A small contrastive image-text model, trained from scratch.
Model: 40-pixel images, encoder norm batchnorm, encoder depths [2, 5, 5], text encoder width 256, text encoder activation gelu.
Training: nadamw at rate 0.0021, 4800 steps, batches of 256.
Rows from block 5 of the text encoder, named by matrix and row number. Rows with one number belong to one attention dimension. Each number is 500 + 50 x the weight over its row's rms, rounded and kept within 0 to 999. All counts start at 0. Numbers have three digits each. After the name is the row's rms in percent of the matrix's.
# q: attention query (text_encoder.blocks.5.attn.q.weight, 256x256), inputs 86-171
# k: attention key (text_encoder.blocks.5.attn.k.weight, 256x256), inputs 86-171
q.141 103:441443485538580500580460424458519478467532416526539578481461480461436522422445499488524482448475492504407605564493497474487507522560486436546548506499543495433455568530564500572485478467431505485554415477481446540472544507450493518624488553449433387487542495
q.142 104:584529533446454535491560583497469534532452559496440440518463560500524504551563491448413556577538492508586395424519499542484528552480479579409526537533467561549543509443468438462484452500586541521422550495447546437553467502566532457481502433554555582489498507
q.143 107:591553522453463510458533559531459516512485568490467408520492552502520446592557510473452532579535515480571396459520498535474523515460483585439473517504479529571528498484459439435513484493568537516463583496519573446567467493564542474454464489541572597496468516
q.144 098:576576478458449501420553549573461529543484562468475435536548520544562504594522481507442539555539494522585415438502536535487514457464525540454455507515474509595521456496456519438492541501568504528471548495513568498555491497522531481364514471545558620511459533
q.145 128:536478561476512395509552556509430530515575498485437413513504461493567416543542564448445473573509576433587456472543440576444545491429536557458452532570511439542511485469458421441554510591494426488508577495562580480567417427472522572485453531503572546500433442
q.146 108:472566453519528447492440429529574465507536479442513511498545447581519486479426472552572492423489511504447550545463557512580484382511505458580440454463483433452487420577486572494513588544425472480518462487608437525424544565421523531442548513430455425516473478
q.147 109:469545453503537452485444395498555492499566464474518495497577404575540490490427483555545450444507500473451540539495540516534504384517547444589466456490495428483500447567481540512515572534408491480523450506579467544453541532392535550437541525419463451510478491
q.148 104:459559463464484519455455415549616451553517464452566560512556502554500557492399456605591517427490472559427536526456563475606431418515445454574510472438532500432525481562516591519443560465456524482492489525518459518409576587505525463448563498480391456492506520
q.149 107:445510448487509563492447459483599468508477490472567596503503537523455575466415446594599529393514447544396550524441582424575445462549450452564549476411499543452492521525538599550423525460509540482526442495442408546413582590503512458493554470478412466507554544
q.150 106:566509529446438491483545611504411534526508552495461415543457558505515451581596517440439509608541512498574430463491486519475555537429535571418491502540478532554545498444471427458547468511554522541465557520473563442580412455526531481448483474568541591501461499
q.151 108:518437555516460537511565569465437520491465538532470499474457564437471494477591526419425513599476508500575465484527441533410548624489503536440544554541511538538469560423529406506522433487557482495483513492417567457570454414552426503582452492563539525494497468
q.152 104:565493561483469493467566565524409536477474550488464432485509514500518466548574534464455538606493518481567445439545479525424525546474533572419490562527457514573492498467465424472540485537568514528451566513478566473589427471550505517485442468562585565512468476
q.153 105:492567460476454595441432453530612453548464525443535559518546510555481549508432411593554543417502414533452515482457578448599411454523437469543542488394491577479497512534528596525452535443525570498492468538456447495454567592538514436436574480491420493511543525
q.154 096:591581517428466492404522573570484562531505582477470433564533510549573490586570488504472496540560489494591423463477509532488527464444514558482444523504478500577540454462476483441503487535573535518454585543514569486557483497516516454383540460524566624484434494
q.155 108:437551453506526475475428400497587485488510469466506518499571447571531499525393488577560466414528496498434550529461541478591443395543506444585463472431477462481483409582486595525485561532423481471513491510569436554432560569441534516441519516428465456534496513
q.156 123:447511449483485589488437439485610474499426529503599564530546554503473572461429429566574511392484418571405536511456557449547418477545428444559552476418485559441483525525524579536425502436495558493529473504452423497427586579521505448502558463492405449505536545
q.157 103:454557462494547489491403391513596483524513469488522534498554458532493532475402448586556492413530474492382531534478578489601459442553488422580489440438504458456518445556472575527461579524434494492535472496546459525441590546460529496447544514422430439496530538
q.158 104:514431567512518466521564568437404532473491514563467447466438520453516452489602572434424503564489522472567497514541411539384582572472534552402500500569486464526464522441523385507538449508546475518487497489481550467606407407500450541564420496542574542516496468
q.159 099:593510520454421511450530605545450525507459557500477471539507575476491505586584509453431537575527515501570392443478490533490513537471459582433508523510481567583555520462482454445516458476574506503465571495485593470534462473559521446442472431557530589491487494
q.160 113:468464432517608411444576474485530511535473497534534488540464402495542504462558507498512399478468508520518598628463499476464511508496620444505459467564499414485545505463556508479521519511380500473507517576509514595509527499466526499529550499408522451611509483
q.161 093:518555511546378550567435523580471503511542481445505519478503563516460483525492515476482562528534498466540410400532505508539499474501409575484499566441493516556503486520453489467470487513542545574543528424487545464467485525469451523444490588579487556418483449
q.162 084:450474458430548461457566510454534518559463472562532550593496476473460543386554484534538409494520445550484540620479487434459506526513579439506540521520586470432562536455576508455442497457459464423518472604432523553519504514521482444589484460433477462586560505
q.163 095:535541530518398544527411515522482534492516432492527563514529540501456487471497480507516568495596455549469449417507517454536481496469407538512526596425601529516513524544445497479437457471549491476567492449426495471500544531489474475468464583548466566392532438
q.164 099:540540568499419557573409513502493459441542547475488497468535563504503484547425511493455603553535505468489446402557498520551482487506344559497535524466457563521494474537457515523524520510589495511501515397488514407534492513520480510478442517545502515379481556
q.165 137:484486439500564410424587513488517539572499442524522478573455432495541519498530509523507379486476531514522578605422503490453519514491624486511440471553496423482585527465562501465513482511429475484528549593512547574491501501486522474532599452443505452640493438
q.166 112:543519562486421598547411498497506467464539538467483484463551564485462472514432515493487585552533435506467433376547499530558482472514365531496561510448475606515460487532470487534488515508600505524457498443479481423523491514514488490484433452549497515407483566
q.167 112:461458454459567443447568455465503499500514546531448454520476431496528500539530527492505445517370532489517555578454497516456528494515600465517481409551398449518537501440522496519551539517423492511422509530557482555523456488525522530499563366448522463619490523
q.168 088:435473479467602447446576433472558533489517504494497485559534464503562500484485504557512469471456470499459540554483507489528488492516591459535490429476482463451463504513528558522542516459450481439500467497509466561486483503537529497499555413432499390614492543
q.169 085:529527520554425539567382494556516471432554546472417485408532540535513472568470514494482571538460517453483471405525485538517521476508382535475495473442409543513423453515447524569520531533566511520453493380551460411508490485449492545462451559566524505417429524
q.170 109:527502546490384566566391530515475480475511520480498506483524553508480484534435480485473593516550481499498408369568508513554477467497348531476551509458493576536488460542471517524477511507593521522484481414497477433518495487536486538462450521565497521382496567
q.171 102:561504559563419557540506548532461560523513500508521484465439543531460511537586529472434510529490547477588471485485456474442547534478492555487492623510498543552573547477475455487483440530545489548547575519472562446535485477492451513515490551533494615464485382
q.172 092:510549465524414554482460524548472518601553373461511521553473560530450495521545493494454496489583525497567473475449492469485538501475462536493502610487600498525548534520490505418462477521525538521587556505490547524504491491446445532521527560526457580430454402
q.173 065:498491443509506448455566524519508573622459401480550520571477452520470555434553447491501441444487479526553554534429562434450524506491601511522418546493572447493566528496587495446436436486421540516530502598473536547456535495526451466494556538473476473518522406
q.174 105:464460482508565429473547425428544486438488569497481477485537467487559497491488495491517460506401491507460544545510491517514480450536585427495469362501414481469444472490516486566569536507458511478458455448555462524509463511538547523487534440469522413583496551
q.175 097:560520522535425539495464542581461548558562387480500510499460548525464499552507538450466549507575510469569465457500483524474528495448464578486495593509573519540555526478487469449457491550534517537537568539484570488517503512469495534500504579549486604419446449
q.176 091:468450484535605415486549467495490482457527546544484438465476424500521457541565531509508442473408534457489581585479478544480509450523600451522453437572355471474475473460487492578571503500443520486412497541539485548521448440483510550496523408468563490572485537
q.177 084:551538545494443567515460561565425512554514438530547503495482535539427532522526518470477499526549481523530452482512510458483541502485425576493532613468572524523533523526472461466478457482550521531542514521433504467483495520480451471511489569554480612386513456
q.178 106:468525448540552396430571464528502517543544478492506484532451452517565510496552510505530396471463554459546579602446536501397511506473625494532379499537475385484547524475554511508537472515378510506535530560553516557480504495454519541499571505462491459567505461
q.179 089:467503459494551437473557439457542472509509543520478495490532482476559527463443505543544492461443456510452576549483520483546455476520573446500459391517465439454457479474542511552527553440457508448475452468529448533499496500544525484500535425464502388581495535
q.180 117:484474540487471535575422456500504407411505559486461507421567531478471478503422524493532580521501453516448492421586497533566457518545410499475572434452451562492349483517470496640505548480519532484419419434466392455520494490519507501502398498504509504438502595
q.181 136:466492409494590417424602491501509554552518459533520467572447442511545524497548506507505391457463537517518590622408527492456531505485640469525434455531482408473592511477533500477520504517422482504524529575541537573504511504475526498539586471447488461638487436
q.182 067:508485470537529490483490493506485490508513598489413433485473492529521487605470565455482529525431521428510531496460503578462561469534537515506506393506361538552493474437511485541610535498459506541454450428559477496514445447513486588473530438539525482569454556
q.183 132:538518562498399606552415512509496465435487525492502535461536581482454504513457504478487611508524466501462448406547501491561468474537360526473559536459506610513444495538441498541464509491596542504478470428476465443506506498502482488469435522571485540380511555
q.184 083:512515504509421564506415542560515529499494415489550526500515566539451518443484468504478553505543468574491461429494557461500490515482421551479538642441565471514512509570492492433450473509534520492583511507407504464492546558462466476465492591530468590402544404
q.185 133:505499576511433569581398498507482426445484555474477530418561568482461471514467504486483629533511461485466414380580483509555468494531352520502558534459498602501433480541451486555487520501582528488467479405468449421512486496518492501475417508557498543387504533
q.186 077:494482439485549437474601461486483535533446448545523509528468435478489579441547504477545441498493511522500583594482503442446471537467648498521488500553564431437509533454558489474491497448456515495512468643442472563468546540516494454554535475427470484549528463
q.187 101:457469437493562437416609530468494571584472454528540490561439454527514539485527504493499410472483517539544578626446542496424527513461633493502465466519559433492589559469602492471512473487422509487528499623502545588500527506520516491535593493459498445611545453
q.188 098:431448476476573431458628472450514510562433472550551554564463456463502522408543497503507390488495492565491573599445490476484476550489600430517480466505565472433537520461581526483455506445422494460529502614460484559507525533517507448558520480438477449624563481
q.189 115:466485450517619412437586465471521501523482480514524513547449414511520502485558515524541402444462536537492588615466524498445524494510624449503442469554513390475548494445531516513512526506402491469515481596531497571509528507461490501534545483417499460605531433
q.190 131:544535589541419588577392507526469467455501530481473508408527561506452488496474514469472620524527496500490406389563499510547484494524353535474549536449514564535434477551470483540473495487578549506466469423484464419494483493508459527490407557542507564358496531
q.191 080:504490443455449518483517565501426563598511402491585535605468515517445531480562535500473502501578472518565481512459523475491555519484501544503518608502603496533563554509526461405451480469493517464584563573437552543501540487469483463521504553462485546475540432
q.192 083:444498501549482520487561507461552467488381537508599579481465514479473601499557394508563452489449468541467545533407497450499425546566527434499518503476455547446506575463609479556520400420485571524458444510475494525476539491618453453521539437488445468522616533
q.193 092:512453564494460493604426490466469462432590486529429459468482510462465374462529571428453510501465455478527487465630406544523586491483439562470510473551417531531472450465393432542514569550511494531499489358500468492522424468430505564533413535490560541428421474
q.194 117:448484466507530516468548478472529525577400531470568537498477515518469626508480371533532485483480516546453551548395550440479419516524503461534509517455513549429527575522632527496494419432495499531474512562463516531460538549609487450490585459489425450560627528
q.195 111:553506549487502450494448496530470511453638485526425445520547455490575401508482600468474489533535532441529459471593478580525560465466531546482443479547498445565471401525383480483510628590454468472503552514575494510527442473417543553481429545486563541464362483
q.196 071:480478467545515498408592502479540515539377552490547515553495531547491664535543423546528498486444521514511533550391531440438420535539572436500506530510513526480524596489595490497507384442489481524485505536465520531503512531609437494498586469533453517575599530
q.197 084:481529443478551472448517499513500574646425476479536552607488515507527612500525407568531395455488491558490527582411538440488447486485586460514474524505569508461575558502554506361454481484472500483522551635477575578469534552520523398529624489492448463555594516
q.198 085:519490528538423494593501515509492453368585523482420479380477503491468424459480594470470583540508490419523447434603443567513560497468444548507532447503434549547411482482426476600552501537502500547468482392503428436481465457499498548500377522530559514415413465
q.199 099:481553456506533502431536484493512593607450484452544536571494526570507613541505392578531457480502519578485551575368552453489453468501554456531487539482555501479579528543592543391490449448473495473513551644501559551461568540545511432484599463497432466575549526
q.200 077:510581448514536465442546528583554544594471472436542525554529532584524590566489415563560444512558544509463536555380600484533439506443549508524460582486518464488573563546564567419532473488525460466551541597462605586485514620565530479489584507497442498529520507
q.201 100:544519506432469491512439542513467497460615454511430448508536491499511372513477598482461509528547508431527460427585489594540572496463489585480483502499540444564485439474401465505511615590477462477550527437568505453539437500421539512485410533519564519449376487
q.202 100:545455545487462514567466482511468474438600497548458463470483475471488379503534588440464497510483474479514453469607444543536582519489439569446485493556429518562489448473397459528484538537513532509490518385546448496546441457446497568534414547504576576411423435
q.203 077:483489482527525492470583504455542527546371522492586556476456476508470610495523416539520465498466529530470556586375531446450433507524508451536523491516458517458545541517605488525466395443510530505439484574469497531502551483599442482538600478493491478549614534
q.204 082:481431507523484552547491462414506444484458543516552553446462544422409521451550480436521524495413456490495509513465459431406481612586489461476565545495424569486444586440555470567475424423531561578479430423442424462503492433533469531598527458541506461489537505
q.205 076:527525453438556424432536540562445548587524507475452488594504454570561461482515507510484403573497496482560492588477510519492542442427591555500467512565528449534608487525537499446541516524490455477496564595539554561540493518502598507483533437510508495593439482
q.206 053:492523461507550463467653503445456464548493599469464514561496436456579538431561539506503468470494467502579572527511478561429505465538631527523454516566410468532531462500497449535620476534447495522459551589484493553537449465537569530499553426517559545579494460
q.207 097:558525490455520471507464498560464525490616478485455426556566466524555444523465591505482477519574525485513455497570505573517554415468550542503434500514554405537502385541399505458508624588479452475527554517554558531512470506430560537475470521459565536521406506
q.208 089:529451544518436524601464489458445431411559514556469485451506468465465385490514571427440533546485464456536453439623405543517575488518440565477533474526415535564452459452381463545513544544481527533507492344517455483548417454443497564525378550499562508381465490
q.209 078:497431491565454533542527502443536428495402511526518572417438492421406557453537495437487499476430472524515515514470473455457484582579466513508576485544397554514474575451545450583517424472538532589448449493428460491501504481557456498591515496541481496495541532
q.210 061:513525540576476527573356418556446477491601466541548503435495561526447388448514499461502539506522500499479455476570483454515523475495409490514474543468444510523449429516442514569433572535546557436528476392518440496496506479352481525550442640500482561390480413
q.211 067:523455501514475548556427468484443436424631493529480504411463444443493391474555548448437478495452446468554521524558388539437535562514480540494536514541397523540494478382393445572536558526500557499457513408521397502507475416413520592559442469483536553425467473
q.212 104:538526526441466462536480512529461481451651457544438451490513479478549360490480630492460511556549487455536458460589483559509556472470515562472476483532521428541493407505383489475497593584477486492528514455546489501525454459404522536481417519474548526454372492
q.213 096:537527508459491463508462504552434521458633497500429457517535498502543372536464604507436517539574503481517459448592461561539570471451502544472487483517539463544475444529399471468513581563491474475542550463579523503537455510389559512482438514483549509480392457
q.214 085:557517518471462477530458508513457508484647466526421454497526477513535385528458607476452503538574469483565441476601494576540550462458469574477471455496505439538479425517428484452516582611492477489524505476576514483536468475360546544460426530491569507439403441
q.215 062:489521496462496501524405479518511492446667476531479492521539463447503360468466578490462483541489482435537460492591450529545581442481415501499471454545541477511516399472405486558516573518498530480543453412584483449473456461401552510517436509454530482477454518
k.141 106:509586387448493455408478454567545573577499508442549498551539496557554521532515467602562472435561464525443521497417576473545442417481537437591467518440511454487580465568465584438487514506450498472525563543514528566471569587459558450429604474438437515526478497
k.142 106:508451569537447553580467536458477448377474544511477483418507542434443513509529503454454564544473478484566419447568443510489538571541439568435579520498485591541439499450514462579458468468577564592454449425468483426504473490545451518578409517590517535459512539
k.143 114:485412627549477537568523549445428436408492534557435484440478550463425501478522532422451562583484524504549458443631424548482526560510479573422565504516526554534411502455522415568479470489555516550462453460481490408520432451545433518587404498574558537437492515
k.144 101:495407582545495525596518522448440435429519486552446497426459530400434460471486537393450507557450521493528464510617407525431536581515473532444546516556520555515445530452559433575484476479515525521503474469452456427538425428537456533592396496538553486472544502
k.145 130:490448606452527503531535565443457532460450524528387456506528485449544494495504526412395522606493557467579486485596420629481514513481476553461503446519513528581481495488530415483575519500553394444506508466514555422565414427611520544537426451537619481505463510
k.146 094:417517469470591430480538479501509505553545440490497493555459412480509479444483525519537434451447501482470612615508524469452520513447592427526451475511494418448500513526497492488522538506408482439550478568529461581501537468437506534511520477397474410558498458
k.147 097:456504455458560447512552469506528525564541428497477533555505402508551485484474553531529438508447525520470617592481490521469514463430601455510437469529532434475515525527507523490562560514396440434528516546504478572496485505435546544470511495404490407574504456
k.148 101:463515440556540465514506465489530431527556446499581549447509467485440466481495500548584439397452475553435589585436529382517466503507559433502495495494471463387506502478508552575478449462402571501501484547498411567460573499455499504523544545458425443508562481
k.149 105:471521388554482505478462447535515478508574442480595575474467462532450483487490478586564470375483460523419535552443561406525488483498528427527502513490477434415529525493475569542433441499440576531505480527479398586463582532410481492491571534474425494499574494
k.150 105:535460630525479541599521574478446455427485541540432469420510538468443507518520506390449532602497526470571443461608454554474504536507450600442539496496515573522429532455512436535498477474581495543501452451461540385525425435548438501582381521550549546434507519
k.151 098:573520530498460568463478517504513551491423558473472465504534571535510539529536486480469588538563506482553395430498470580515501486548423568480516536487504579601495492494501461458475484490623497546465512437498583424515448516553514502463515475580545570443435548
k.152 099:535462608514463564582501573461475486420455511542432453461493542461495477498535549397429561593509552472580436456592455604450522563506470584464537503502539591552464493464547412510485532513558479509485488461484563372529414466594483523538422501583592556453470481
k.153 101:472502457592477519529499491495508403476563470526609560436465464498414471439502497535556470404469445545428535567443540373518495511545552436500494555515461471408479526500534516580426444455458584585492465508468382566444569506418444485519529565483430513470552468
k.154 096:507435606531488520579523558441428448413508505538474477452469505424441461481502542427466491588470561474554492513595425549440557589503515551462557498557533551481422514461544421565499490484487499521506437465500467413566448430529417563572396515557560485479529485
k.155 085:463499455507542446514524499489527473533553434527500513506446422510510447441499510522556390429440466495430619577475510465467480515455601412524444453507494426421500492521514552513507509512378506427532503540507399555470552476437505545505525504417449440536528436
k.156 113:493563414583478503465440435554509461532526471500613560477495507524455502490478472602577459391494485541423513539432560370544503504517556445540491528483473437402538512519511565528448456481454593550481496511511436580432596554402473475473550550491399537476541466
k.157 085:425502414532558434494522450482514509544559420477546545515506400491527441476485524565556415441440456501422603584426505424481514472513573414523464513539459415456507511487516532536485456515375495482524511564511394569455553537445534472502523484427445432548518471
k.158 097:542526568446466521474519544501488594494472548495419418522509549507548548552518517466415592592575524471594425421531490629487514475503445587480495485507503545593528475524486463407534558527601464479502549454518594445510427515545532507505484463537583550478413529
k.159 094:536443579570474544588473522472470428384506520523479501396502558433425502516531492422448543558490512477542435431569479495522506584533475568422568526514515573531449531486531432549445457464543551561473460440489499419496468468535430505565411492557547562433513511
k.160 121:534584487552479508455445450590605513522479486366526516510518530544481543513451419557547542457570525504422450457487569442536393463538477489581482551414507523493543501601456567480507464531493500535523489522489525483361630612521525481425526564507391575494512517
k.161 095:534410513461545489556574556447451507481473519606428472496433491430518479506597574462447504565450535420592504524536414583399605546435499522408499546614502506553509527369519408499590517514502482493481529514482517512599414396516524557596464448479620512514482479
k.162 087:500561466577458470439451466552533525505507495382494490548576517576509560568395433550542500480593560554403433448489573492566435446564497483521497494423481508488553497591495544467520476519498468521523472529531547474448512542534491527398551595528505550454449537
k.163 097:443450512526550472513587572443427497470510535574386482470488479449521497545534569434407493556441610446603462476517417578435536508527549549452463475575503486541501480453520419490586514503531468505455513481520536493561379402533496575513496520514600466524454489
k.164 106:483380530457565485507583567387436501507522483640461492474482463428498468465579554449463472506444448478586544564507430552488588535466524478438525465594480474506487469409551432544507578470459480465464503503509467540608422392479490478597480435487594433543503459
k.165 126:532594489537479519490445455575581506537498492375537536530504512566486542520439414557554540479586523478419456475474559444517427488491456494554515569391511531507513523592468568468501461537514497543531498517466513470385594590506527529440528587531395586468498515
k.166 122:479395522465546474514557540412443473494521531627449493486524471435499453462540569485478452513416483528546559553509438559497611509490554498436505449586502477487479472416561457536495580458487485465454470506515449513616411391479486496580457436486598389524503478
k.167 105:521572462484448538496416422557575484521518442432613577513520505520449497461461464573599506422556373567403504488478553428548434481490474441586507524446475489441501531540494588521435484450474585495503499513491454502441593596490506414474509476482357559486562495
k.168 083:438536478513497465465414428558560450434540490443573536496537459554487518471439486551586471447517384568460529556503556422562479481543503439554505423472535453468453450538452577552411544470439558496512471489569404529487588554440477435535504490491397456502593517
k.169 087:510412477444533474539562528416453477491512477595525483497426507414495473437586550470472466516446447512556547540532430503451568568448506466429492477586531468490467507393501478538455565476461483462490517458540423518559470427445474443613478407461502436518559493
k.170 119:483404531455521479527574557418437488498535502649467492493476472416513455474564560439456469541406494506588558545540448531472581530486530506443491434622492494500479493376530457516488542492487505468479479500508462524608399411497492489588470405473589404504520496
k.171 101:587511507486482533498502549523488554578467479466455474532459563505532541566503463487476558522551624431495460454511487501440446525415466533488519584474554551546551551493519449428585418573552413537557544533447597452471472508559578596473490507530531549477447476
k.172 094:516495574503494518522510525509492537557474547500426437488508515500516520573525506470446541538461670388532440452512465589487501462462492542460499577502489529563524509491465439480613442555557464553527543485480590467500446457503549630453490551547556576512455461
k.173 079:524562540582477534490468481557520524472488516436468459495530521583475515572497494497480573500524574431471438399531483527516419436478496529545494544434458524547536524516479515502536450558523506545467532510488553430481507524526550582425521569581491594442453502
k.174 103:452568460472476463494465476545540458479509477499593558518493442499469499443456454539593461417533340595480530552474557452548499509557482437546494444492519470436476477545500592515378539455465533462503455497531397574495585563463496394547515443472410450509566531
k.175 095:524461524481526503533520545503502526550502489475442470483462530471552531579550522454464529555464641420528479496522448546448515507423511551467500577502499543524551555452501436455611454551548429522511555536486613452511448477500578598460518545506550561520439437
k.176 086:542562483473474531496399429551561508501504451411624535499474486537456526452494421556567502419570394540430529478481532413563450473494515492560510503421493529475528515541455567530389514469482595514519486538463484531450632610479485405492531491525399568517544503
k.177 086:522438530509543490528542549469474511539487546511410436511462520493539480545539546474422527543492634441553487451503461544449533515498504564439500550531500544566500513483527450495625453568564434493505512546493623454501428456569545595450495517507592551489405459
k.178 107:555557496530441516519416443569558530509501510407533499487467548521461562542480428542544551483585489473462459439465533449524401504468480508549501590406486524535535513544457549510463447514515524580543536504465515484414595586485543492464533578551400637474509499
k.179 089:459558488536476477495448454502521468441520469497565527514517441542453468457434486541587474459516345543457510533513544432567498503562514478548497412494523483462453471525466541508383570437456560465481471478515379516492573563458457404543522523467428443484593530
k.180 105:460442471484528475487544530455429445446519526600520513470515465454488441460529572497485474482407419558540566580516461527516567512539559452448465429578478477466478449458539499563430592441432515481453459453524429539558468421500438424577499418446572399532516501
k.181 129:540590476548444523470452458583578511528479481391567540522505529582506555519416440574555540451572508509412451462474591445519400476498471498587521552390528512470528527597465572445487459529538524524544517527483514499404593603507520494431513559512398575486524506
k.182 073:520490462412533532546438467486546516528504430489577558539490498461467475427529462529587499462539391534486545523489533435547531543477477477544530465478532515439519502521517542528461543457485531459563473551489422556477577566466531385557492436521426451546558466
k.183 136:459431523480538487532559533437424474473521537631463471477479465430507445470558587432456465527395496495567523540526424574468612511488531495422504454600460486528473462419538461535513561478476508462456470493541495497596396392485491503574469419470614424508499485
k.184 078:464459537554528471484540524440429478472488555521378467466497513435526474544518575429433522591466599460592475460518457606456503525532511538421501524534482528540501464438522458492564506549517435477469509421511569473550399410550464591494513526517638530472429494
k.185 121:467420526449551498503542557415429487495517529633449485500491488451501431452560597471447456522423495518589542539537435551482594514506535490420486442623460477509469461406524454520511580466467490456439472470519471519607414404511459491557467425459603415540488456
k.186 083:492567518587455505457450447595555504472496553377520512519532548604491526562429467503503519472558560472425440455497536477524403449561470518574484577404492530544517515604452518486522455530509527529504536511495549462422562583530540562362542593552457581459443535
k.187 109:512555512546466540490457449587585520525503486368524486533527522579507559568425427555525520491563562496425464437472561473532420473508453492561493564378497513497550523572461523460516459543524503533505530559459542499391571584511528529402530587524420588488487523
k.188 107:473597480570460515462436444576581496518516516376516482508579525588479560529407429535556556457566532540405430448477545471573430429536507495539490508401476516502515498613468543473474470490517529536502483516520543492404557587526486534388542602532438569474509544
k.189 135:513583481550471508494449468584595512526499507371529507520530516562496557533423440542546528460573536522413453466459574458568412460524472516571484539412507533474516531599445545482475468522503500554546502506469523480384606599515515509400544556527410560474495519
k.190 139:493421522455526498507566548409413457478523536614453478485462486436506448464582569421432471565411512476613525546536433547451576534509522507431483455598479509521469463375526427535502526489506480489427508458507491512593369384484476524559488427485600441535482491
k.191 076:508523564509522505485515490506479511514501527431434468468525532531513533555499517446476561511534611465474427452507485556438445510491479553468480564467483507538514500519499466473592458567559480528517529537461577476457464502524508643440507586556541556471414519
k.192 099:460578490578455482449458453577517461467460479423533512480594486558458557506379479595594540409573482586447448480497593511620469419539489489560450500425578471456501493613499599466460485479511529532568477502514522474429559570533452439408523573509439542452507527
k.193 104:503440542447545483566550538465490560581547526515420510496441532496566467529549540416418485556481605371509537517522405517383509560404468503483525487529451513512528525446485437490644517567543395500519564493479554510550460471486569574563449454499541484534445429
k.194 141:488572463575445499457426438549542431426458481448559484475604483553461528515414455569580531425561453622451416469476581475628482429585500483561491518457557512477462465568494573522396487461500588518512429486524456494446572570529439437448520576540467528445519560
k.195 124:522427510446559477559555549417458523561527517562448497533430499402521444480633548420410468572462534411555572529525423515354546581415520517444525484597478504533515522390517439499586542532503431462506539487489537509561424433453524526588481429478563466548504417
k.196 087:494578469582450508476431483562503468439485498467573485474581485560465558483391467590559535437567456635444434477480555475652509416563508514587475478445574462494467503579490596514401495437507587509508466480558498495450579561533424409409531553510472555428527556
k.197 095:487490477610433517508497510489479432401460508519602548461541502471418539451494490519521528481554401614512474489525535455538480462564470501475473529514543524518431494488542475534381498412516603535487424502499423467510520489545422382526494510542485505427555542
k.198 105:536491520392555462479514491487542576572543508507402427535497495532588516574526507507481470546487611400489549523460479516448477533399523465494507506466488466524577507497474482442638503577487412453540592520510583510471466530447597593491518465468516462586436471
k.199 104:478562445576459506454489497521510409436483492499581531470538481501427532454466456570564496438521396622484488487491544454593469460584545482519474478476521506448457453531549517516377505400491619541494417510530432509508535522540405406481507519512469523426530589
k.200 065:450551465562460473412560529477490444486473511530598503513514456485464535488551506574533444412499401645497450515453543495583515473639590452469467493510513462468487462472552551509404470396503671550507381515523480537530533478497368353452530517516502522514505525
k.201 121:536432544409565500528536530439448549548544512577444483524394507428549467489608525442416464605455535391552555534533424505375519599453482517435535471539428514535520523415520429503590516540493425488456544499490531506573423441465554535584485424463550460552494446
k.202 104:511461540409546474557545539455498572571546488517429492540430514459542462507562522449433501571464615397544559527523440515388551565386492501467547520517469498511542512423518453484613508585510407487509550484480555509539449440448555591563473437462535456564462409
k.203 090:456562459594451519469435447576511466448468499438535469459602512577481551512416497592567532402554479627489411472482588517668484390583490508583436512460564471504498488553520543505395490470494575546534468492522510481449589554540450456395523583510440512429508522
k.204 068:502571517565498520441467459600545468473452488422455477495563546620476511541430498542515578492553606554495445479538548534609487399548460559543479533377522467499470473635439539491508457496500550527486493500486537448433566507520477509434534586546507559467454530
k.205 077:473436504452482466491564602381446502536535498600556520512493446369480466492545531498503456515530396516488553497510459457513545524483526459401555445565542477458474486409527472480380613418466500494552507419505439512559505461438427397612469484463514450495575430
k.206 065:507450478464520456487520563455468571544470404534575538472558519463483471449459480545470478469574437549492511541475527491564508479493468460460472455500591480477520453464546531463397593453508438423669509465485537524491533499426417354563507535475496463500621391
k.207 108:513426533439518510549559553426427479547522499586478521518441511417509435459599545444449470556422475456574567539533416531402585582471528519443550437587441511525508486388516412498545548461496485486446505494501467521581440443476513523589439406492567443573526443
k.208 099:512436536419534516559533544496487588563515515534412493540454506502576463514539513457427497583440586399513533489511424530409512575425487526481556484529472521515534536466495447498627530581505426472522549474473551515498449476447564586548491454495529476525427427
k.209 078:513570482566461512437422486593543541475440434385505479484568545587521579565389479564523535459562548532493443443482566523598462420527487508602457545430601493501511512609485546459503469503534477540625533521510556483433587533510501513414511634542446524480494488
k.210 059:489482542398510511568571495515467564511501595472442482519494546537575451554592535458436471592455635399503537513539409507379476497413541498456456475492397508540529497466482497539658515604522434479410522544467498450496432420503601641566441441495503547554473497
k.211 073:527435550435549484537513558453475576590500512561449544521474501448564468514545540420431525585474592384511540519558414507451567530408459555464506533503459517517489547437526428465579505571524360447559575472464612491548482428445560592551479454504553437531511377
k.212 121:505407515451543494573563549406439525570539505548419522514438514424525451490601551406416462564449529410566562521512402525357580560412512537427533466567461501537531519396507415481563537522519438478500531478474516529572444435449553569602470453463560460559485413
k.213 104:538410542416550514564531562435448531563530532592457525511426499411551466493595512435430485578429489387545579526546394520369522598426513489427557481547447515499533506393515399533552561506496442475469559510497491533578423420454542558576473419456541459577498465
k.214 112:522405528411539496562556577411473517551541505572477500534414482435555462475573535442434448566453520403551568521532396534375522605417520529411543500544458510530546516398506402522558536517514460463467523518461477503581400443447545565560474430456562481578482446
k.215 076:479450553432547513555542525445484548576547504534453503525424469428564421520593538426443510593455515396545588521514437498326471591451522498459539505566424512523509486405462410497590499591510406505496482464477503528581443474500533565575484434452543493530513457